Weights of a small image FSQ autoencoder: trained on seven-segment displays showing three digits.
Rows from block 19 of the encoder, named by matrix and row number. Rows with one number belong to one channel. Each number is 128 + 32 x the weight over the matrix's rms, rounded and kept within 0 to 255. All counts start at 0.
# conv1: bottleneck pointwise conv (encoder.blocks.21.conv1.weight, 96x264x1x1), inputs 0-131
# conv2: growth 3x3 conv (encoder.blocks.21.conv2.weight, 24x96x3x3, transposed), outputs 0-11, a 3x3 kernel for each
conv1.73 [173 159 106 174 163 141 135 100 154 125 116 144 109 157 112 126 109 136 138  79 158  86 141 146 149 108 117 106  87 145 115 182 105 133  92 149 173 107  71 140 153  53  85  71 178  95  95 157 158 189 107 122  56 110 165 138  85 118 133 133  92 193 114 160 112 166 117 136 160 152 140 120 135 131 156 142 131 168 100 158 138 130 116 136 115 158 148 122  98 103 120  87 104 124 144  93 139 137 192 195 190 132  92 145 141 125 169 117 155 105  81 134  97 171 116 118 119 157 100 115  73  99  84 164  72 151 103 153 203 135 108  89]
conv2.73 [ 91 166 132 141 122 113 103 116  95  64  71 199 106 161 169 189 144 125 128 102 114 137 124 185 105 138 181 101 166 141 114 128  90 126 105 121 201 186 155 208 139  78 238 108 141 185 135 148 133 179 164  51  94 198 146 127 103  93 105 162 166  97 160 101 115 119 129 112 130 119  90 169 121 124  73 102 188 125 128  65  63 151 138 104 180 145 121 204 143  88 135  80 131  95 143 131  92 108  93  94 144 114  93 127  92 137 155 131]
conv1.74 [117  89 101 111 136 113 121 165 129 139 152 130 125 157 100 139 111 122 126 168 103 119 127  69  99 125  94 117 149  76 170 145 125  96 129 100  96 132 126 100  51  41 133 159 139 112 121 108  94 104 141 149 188 172 163 119  98 134 139 115 103 139 105  92 128 104 173 120 124 151  81 169 122 142 132 141 183 132 111  92 126 143  79 129  88  91 117 106 108 132 104 134 166 136 166 142 110 128 181 130  97 126  99 128 160 102 138 137 131  77 155 100  92 115 136 137 110 104 107 148  92 110 103 108 120 135 170 102 104 158 134 134]
conv2.74 [162 164 124 129 112  81 121 126  63 149 152 136 150 126 107 104 133 164 141 185 177 120  99 135 112 154 115  98 109 189 136 126 120  95 106 153 130 131 113 151 126 166  86  75 118 133  92  96 163 145 168 130 103 100 143 169  69 116 125 132 188  71  90 215 120 150 123 133 130 128 104  78 193 133 105  89 152 123 142 101 106 168 147 124 100 133 132 119  92 126 206 136 120 129 126  91  91 123 124 146 173 127 156 103  81 159 127  71]
conv1.75 [160 134 161  57 127 128 156 130 109 117  57 116 128 116 168 138 134 116 172 125 126 120 105 137 141 131  90  58 150 104 133 143 142 117 101 122 158 131 154 142 101 191 155 123 147 158  61  92  81 184  88 137  56 134 134  92 114 126 139 158 164 106  99 118  99 119 119 131 125  68 131 102 118 173 122 115  88 122 143 112 137 162 109 166 170  76 131 140  65 149 152 115 138 125 132 124 163 120 100 176  87 104  76 100  91  99  96 129 130 125 115 118  92  98 162 106 124 101 101 144 160 134  78 175 106 149 161  71 137 153 160 105]
conv2.75 [128  89  37 136 127  81  95  86  75 142 167 119 166 103 106 149  92 149 174 153 161 120 115 102 165 153 112 137 167 130 136 123  79 124 132 125 121 120 149 108 126 141 100 150 141 167 110 142 141 107  98 181 154 153 159 158 154 192 143 178 113  81  33 149 126 156 159 119 152  51  32  64 211 137 100 169  54 105 120 166 133 160 129  96 125 131 175  78  87  63  85  88 147 143 121 199 181 181 164 145 138 121 164 112 185  77 158 121]
conv1.76 [132  65 103  99 145  93 141 126 141  81 132  98 110 172 178 154 167 132 143 122  86 138 120 188 157 147 119  96 122 199 173 114 148  80  63 165 126 111 134 130  77 114 175 107 122 182 105  99  95 185  84 116 111 117 157 110 156  84  79 139 141 153  96 106 156 139 110 123 160  88  97 125 125 180 136  99  71 140 125  91  84  83 122 115  89  96 107 154 126 157 130 130 130 113 110 151  96 152  90 129 200 185 169 157 120 140 122 114 167 109 121 100 172 110 135 126 136 113 113 132 115 130 125 150 143 180 129 123 145 101 135  76]
conv2.76 [131 129 120 136 106 107 117  59 105  70 145 168  99 110 121 166 115 118 170 113 104 144 133 131 157 107 116 105 181  94 175 143  79 117 133 131 129  98 110 153 158  83  79 104 108 145 110 124 140 102 164  93  89 164 188 113  93 179 127 143 188 118 134 127 134 140 125 128 107  90  94 114 161 111  97 132 146 114 141 127 130 124 123  94 123 145 104 139 131  91 121 105 159 100 152 175  98 134 129  80 171 255 116  98 214 151 146 151]
conv1.77 [150  58 130 137 145 105 122  39 113  97 122 139 184 116  89 128 181 116 111 130 161 113 115  71  96  96 121 213 107 125 165 113  84 147  84 113 170 124 142 118 102  46 109 136 171 144 131 143 115  82 135 149 138 115  86 151 168 140 113 134  92 106 122 152 129 140 113  63 123 116 130 135 135 148 138 132 128 113 130 152 113  87 170 145  83 139 137  68 187 124 110  96  94  87 177 124 140  92 121  70 169 104 140  81  58 121 100 117 158 104 182 103 144  87 115 113 141  94  87 115 117 119 136  82  99  89  87 151 167 106  99 135]
conv2.77 [ 70  65 126 140 112 113 138 161 111 156 154 142  93 168 105 156 123  83 118 165  94 131 140  96 116  67  48 162 159 160 153 154 153 119 102 106 107 156  86  85 110  85  93 147 106 145 110 149 118 103 121 135 138 136 109 154 127 169  93  94 128 128 187 170 190 132 138 154  80 201 166 159 106 140 164 138 164 109 131  66 151 155 118 135 139  82 196 133 125 144 165  88 110 133 109 118 104 108 111 140 107 148 109 184 142 144 116 163]
conv1.78 [ 89 156 147 107 128  99 120 160 142 148 115 103 119 130 130 127 149 139 119  98 104 165 123 132 130 129 103  92 132 103  97 110 175 145 158 109 138 118 152 118  98 108  93 146 130 129 151 172 133 132  79 124 111 155  92 138 107 124 103 116 107 130 139 119  86 142 142 133 100  89 144  99  92 151 149 118 109 165 162 154 158 179 191  93 154 136 110 116 124 184 146  81  64 110 135  98 105 148  73 140 129 178 130  95 106 135 123 143 110 138 150 123 167 120 157 155 109 113 108 144 119 110 110 104 142  63 143 108 176 149 109 160]
conv2.78 [ 54  57  92  76 152 148 128 165 135  85 186 133 161 103  94 130 108 152 187 153  95 136 102  91 112  86 108 159 193 112 128 107  80  96 103 113 126 146 111 165 147 110 105  99  70  98 100 130 153  97 115 124 110 124 146 129 133 203  94 122 152 170 151 119 172 204 114  94  78 105  89  97 146 128 116 127  98 128 145 138 106 125 177 145  58  80 139 113 116  73  80  93 189 113 146 212 143  83 150  87  82 119 139 178 116 117 146 150]
conv1.79 [155  82 128 132  99 115 118 112 102 114 136 141  69 104  84  99 121 117  91 140 112  91 118 129  44  55 117 114 144 109 141 152  60 142 105 181 136 140 132 120 138 156 150 145 127 110 152  92 113 102 159 129 134 115  94 126  88 197 116 110  51 153 109 108 130 125 157 119 124 110 129 135 121 114 140 122 113 169 178  98 152 109 105 139 104 138 114  97 112 130 146  84 141 130 111 198 116 106 167 119 135 116  98  85 107 125  86 120 112 129 151  89 150 152 125 157 123  95 198  98 132 160 143  82 105 129 154 162 134 128 139 126]
conv2.79 [145  96 108 161  99  56 143 105  97 171 130 137 125 136 196 138 174 122 146 154 122 100 127  81 152 168 134 115 142 170  98 120 178 156 139 181 128 110 116  91 137 222 121 113 144 146  81 108 128 127 115 154 200 115 120 120 152  94 165 121 155 111 116 121 140 113 151 159 158  99 105 117 140 128 117  95 124 179 191 178 190 108 113 114 126 114 118 120  95 145 152 166 142 129 151 109  98 121 106 109 128  97 137 133  78 139 112  80]
conv1.80 [141 158 142 153 113 199 107  85 141 118 167 127 174 110 116 144 127 132 147 148 141 159 122  91 120 146 153 117 112 115 162 107 123  85 134 119 157 108 128 113 110  75 154 172 131 149 133 139 146 140 115 158 140 134 142 107 132 123 161 127 151 122 121 152 133 115 108 113 118 158 149 142 157  79 115 100 169 167 137 107 123 125 113 141 138 151 125 112 108 117  76 118 121 180 136 108 157 132 150 130 128  85 150 119 150 161 147 152 107  99 182 106 150  94 120 183 101 155 147 105  66 153  97 131 115 124 112 157  95 145 155 143]
conv2.80 [159 167  97  96 175 158 122 139 133 145 139  44 144 111 144 145 142 153 169  85 117 192  62  72  58 125 135 133 152  78  72 143  79 122 100 148 136 114 131 143 121 189 129 109 115 129 163 120 105 126 118  59 130 111 139 116 158  69 184 119 112 170 121  53 153 195 176 101  92 176 135 122 176 111 137 108 108 184 129 130 125 136 122 189 160 109 125 133 178 145 143 134 148 155 149 104 201 150  91  93 130 179 133 155 132 136 110 102]
conv1.81 [164 118 134 111 153 105 117 111  89 107 163 118 139 121 140 162 107 130 137 161 103 111 126 133 121 165 141  70 186 170 121 123 149 146 121  74 115 148 155 125 124  88 127 106 171 140 171  74  59 123 187 170 103 110 121 111 106 142 182 148 196 163 161 111 116 175  75 114 141 109 148 182  90 173 212 169 153 135 140 150  94 140  98 139 132  95  80 169 153 114 130 144 150 143 116 121 111  97 132  93 148  85 159  96 139  78 114 147 127 152 174  95 144 128 108 120 118  95 183 161 109 116 159 117 163  92  73 124 109 148 145 107]
conv2.81 [180 175 102 163  94  87 128 126 105 130 128  75 120 113 135 126 145 120  77 110 131  63 163 120 108 162 150 194 134  87 123 106 128  95 127 109 123 190 133 118 123 152  98 133 138 162 121 137 129 100 118  82 103  86 110 131 122 139 138 131 152  89 134 127  71  98 145 152 196 169 131 138 133 119 147 122 128 201 173 105 170 131  90 154 115 141 161  34 120 198  93 137  92  67 122  75  61 135 164 138 146  43 128  99 144 159 131 141]
conv1.82 [ 86 177 127 100  69 150  97 100 159 142 138 109 119 173 104 113 160 104 170  65 140 181 164 132 161 129 113 124 101 115 153 116 153 139 108 109  85 144 141 119  90 136 131 188 130 126 101 133 148 138 106 112 139 106 198 155  80 162 105 111 171 142  95 101 146 166 115 157 146 134 175 112 126  81 128 143 104 112 149 142 109 157  83 170 137  87 140 159 109 163 146 159 142  92 171 160 150 129 114  87  86 131 148  74  62 150 122 144 118  86  99 163 123 137 128 120  58 115 126  85 114  76 112 141  83 176 101  90  88 125  90 132]
conv2.82 [ 95 161 157  78 208 146 110 169 154 155 216 117 159 148  67 115 169 142 170  78 151 194  66 128 148  85 113 155 167  82  55 142 107 123 129 102 108 141 162 142  98 169  82 139 186 109 100 134 141 130 156 112 114 115  80 111 127 141 140 113 136  80 121 209 148  90  78  86 128  92  96 110 184 152 111  96 125  67  90 124 105 230 217 152 139 105 121 120 113 110 129 140 100  83 165 166 121 117 165 136 136 182 113 129 158 130 156 105]
conv1.83 [119 120 152 141 172 138 124  86 130 112 120 168 105 157 108 116 125 135 106 120 110 136 128 144 107 142 117 175 144 162 100  92 160 135 107  92 117 103 132  95 180 159  91 180  93 102 122 120  96 201 151 140 114  92 113 110 158 129 101 114 153 151 122 170 133 128 131 100 119 120 144 134 115  98 120 133 158 137 146 141 142  93 156 161 108 112 154 137 114 119 117 119  77 160 115 159 111 109 107 182  76 145 157 162 127  99  91 147 103 109 104 121 141 145 127  86 125 154 156 123 182 109 158 124 113  92 207 161 170 116 133 160]
conv2.83 [150 126 118 141 132 128 107 127  72  97 114 146 122 157 171 131 117 155 133 209 120 148 126 108 127 187 131  74 144 151 126 119 161 104 156 224 182 140  84 224 109  82 170  97 171 147 123 174 125 123 168  99 171 200 126 112 111  93 112 166 115 111 113  77 147 127 144 115  87  95 135 119 105 128 144  95 161 162 171 197 164 103  86 146 169 109 142 130 121 138 117 102 101 120 138 141 153 154 123 114  74  71 113 145 172 102 117 109]
conv1.84 [140 119 137 152 132 133 127 104 124 144 149 165  94  81 137 177  76 126 123 135 117 160 133 147 112  84  90  83  75  94 156 195 143 147 126 188 180 131 137 106 134 114 156 157 143 154 135  63 126 144 139 114 164  87 133  93 163 174 140 122 115 124 113  49 149 152 177 101 133 138 111 109 150 108 128 126 169  78 108 108  83  66 130 137 138 126 114 111 101 140 102 123 143 169 107 110 126 122 160 169 176 107 136 161 110 150 131 149 165 154 138 120 150 157 113 111 116 104 131 129 106 125 106  79 151 106 210 155 120 114 129 142]
conv2.84 [123 114  79 136  87  46  78  85  70 115 128 142 136 170 155 137 146 125 133 185 173 135  86 129 125 139 110 113 134 159 122 122 163  92 158 151 152 122 160 144 106 113  94  81  91 154 143 169 157 152 106  99 119  83 114 174 137 110 103  87 104  16  85 128 106 101 155 112 132 121 101 124 102 152  89 143 142 173 115 126 144 136 129 122 143 133 123  50 110  74 138 123 122 144 112 119  74  78  85 127 108  51 118  90  97 132 142  10]
conv1.85 [180 119 148 134 120 121 127 129 140 125 132  73 250 135 153 186  27 107 119 100 136 152 165 121  82 133  98 172 148 174 110 142 188 126 160 169  99 109 118 115 151  68 133 127 112 141 149  59  86 104 122 109 117 152  78  89  93 153 163 114 115 114 165 155 120 159 103 165 132 117 152 141 103 173 114 113 111 123  97 124  57 135 103 122 110 104  47  87 120 111 101 111 106 125 143 154 135 147  89 121 114  78  95 135 136 107  91 167 120 154 127 135 136 149 138  88 138  85 125 130 137 130  94 126 161 139  98  87  97 139 114 113]
conv2.85 [ 88 180  86 144 155 120 101  89 111 131 104 147 132 108 175 108 123 151 126  83 103  84 191  93  97  73 126 142 137 102  94 167 114 143 121 116 126 114 147 101 120 188  89 122 143 162 147 166 127 136  87 137 158 153 109 168 154 116 130 166 148 136 191 112 118 130 134 137 140 136 143 143 124  92 133 174 141 145 129 149 114 167 100 163 148 139 156 108 131 163 150 104  90  92 128 116 100 130  92 129 132 220 124 120 201 119 103 116]
conv1.86 [134  89  89 109 128 128 130 139 146  78 119  98 138 108 170 135 107 130 116 112  68  94 118 120 140 114 120 146  95 132 146 134 135 181 106 139  54 117 149 110 180  77 100 164  94 133 135 141 136  97 122 139 119 188 147 134 158  95 156  83  92 160  98  98 106  93 101 169 138  82  89 135 146 107 105  81 168 160 121  86 153  96 125 155  67 115 146 121 126 127 110 130 107  92 166 136 134 130  82  91 112 128  94 112 185 118 134 129 148 120 126 119 170  73 109 138 106 117 159 124 127 145 143 114 136 145 148 121 123 145 108  95]
conv2.86 [ 49 145  85 130 148 101  76 108  96 129 140 169 112 134 115  76 123 139 142 159 142 139 162  94  61  84  81 118 133 142 132 120 126 103  82  68 118 105 137 123  75 114  34  34  81 109 143 167 104 137 114 120 140 168  78 157  94 147 127  92  87 123  88 173 160 170 132 123 114 169 147 107 147 149 118 155 147 115 125 131  61 107 133 123 109 139 197 115 149 156 144 116 124 134 110 128 141  89 132 124 132  92 108 121 146 102 113 100]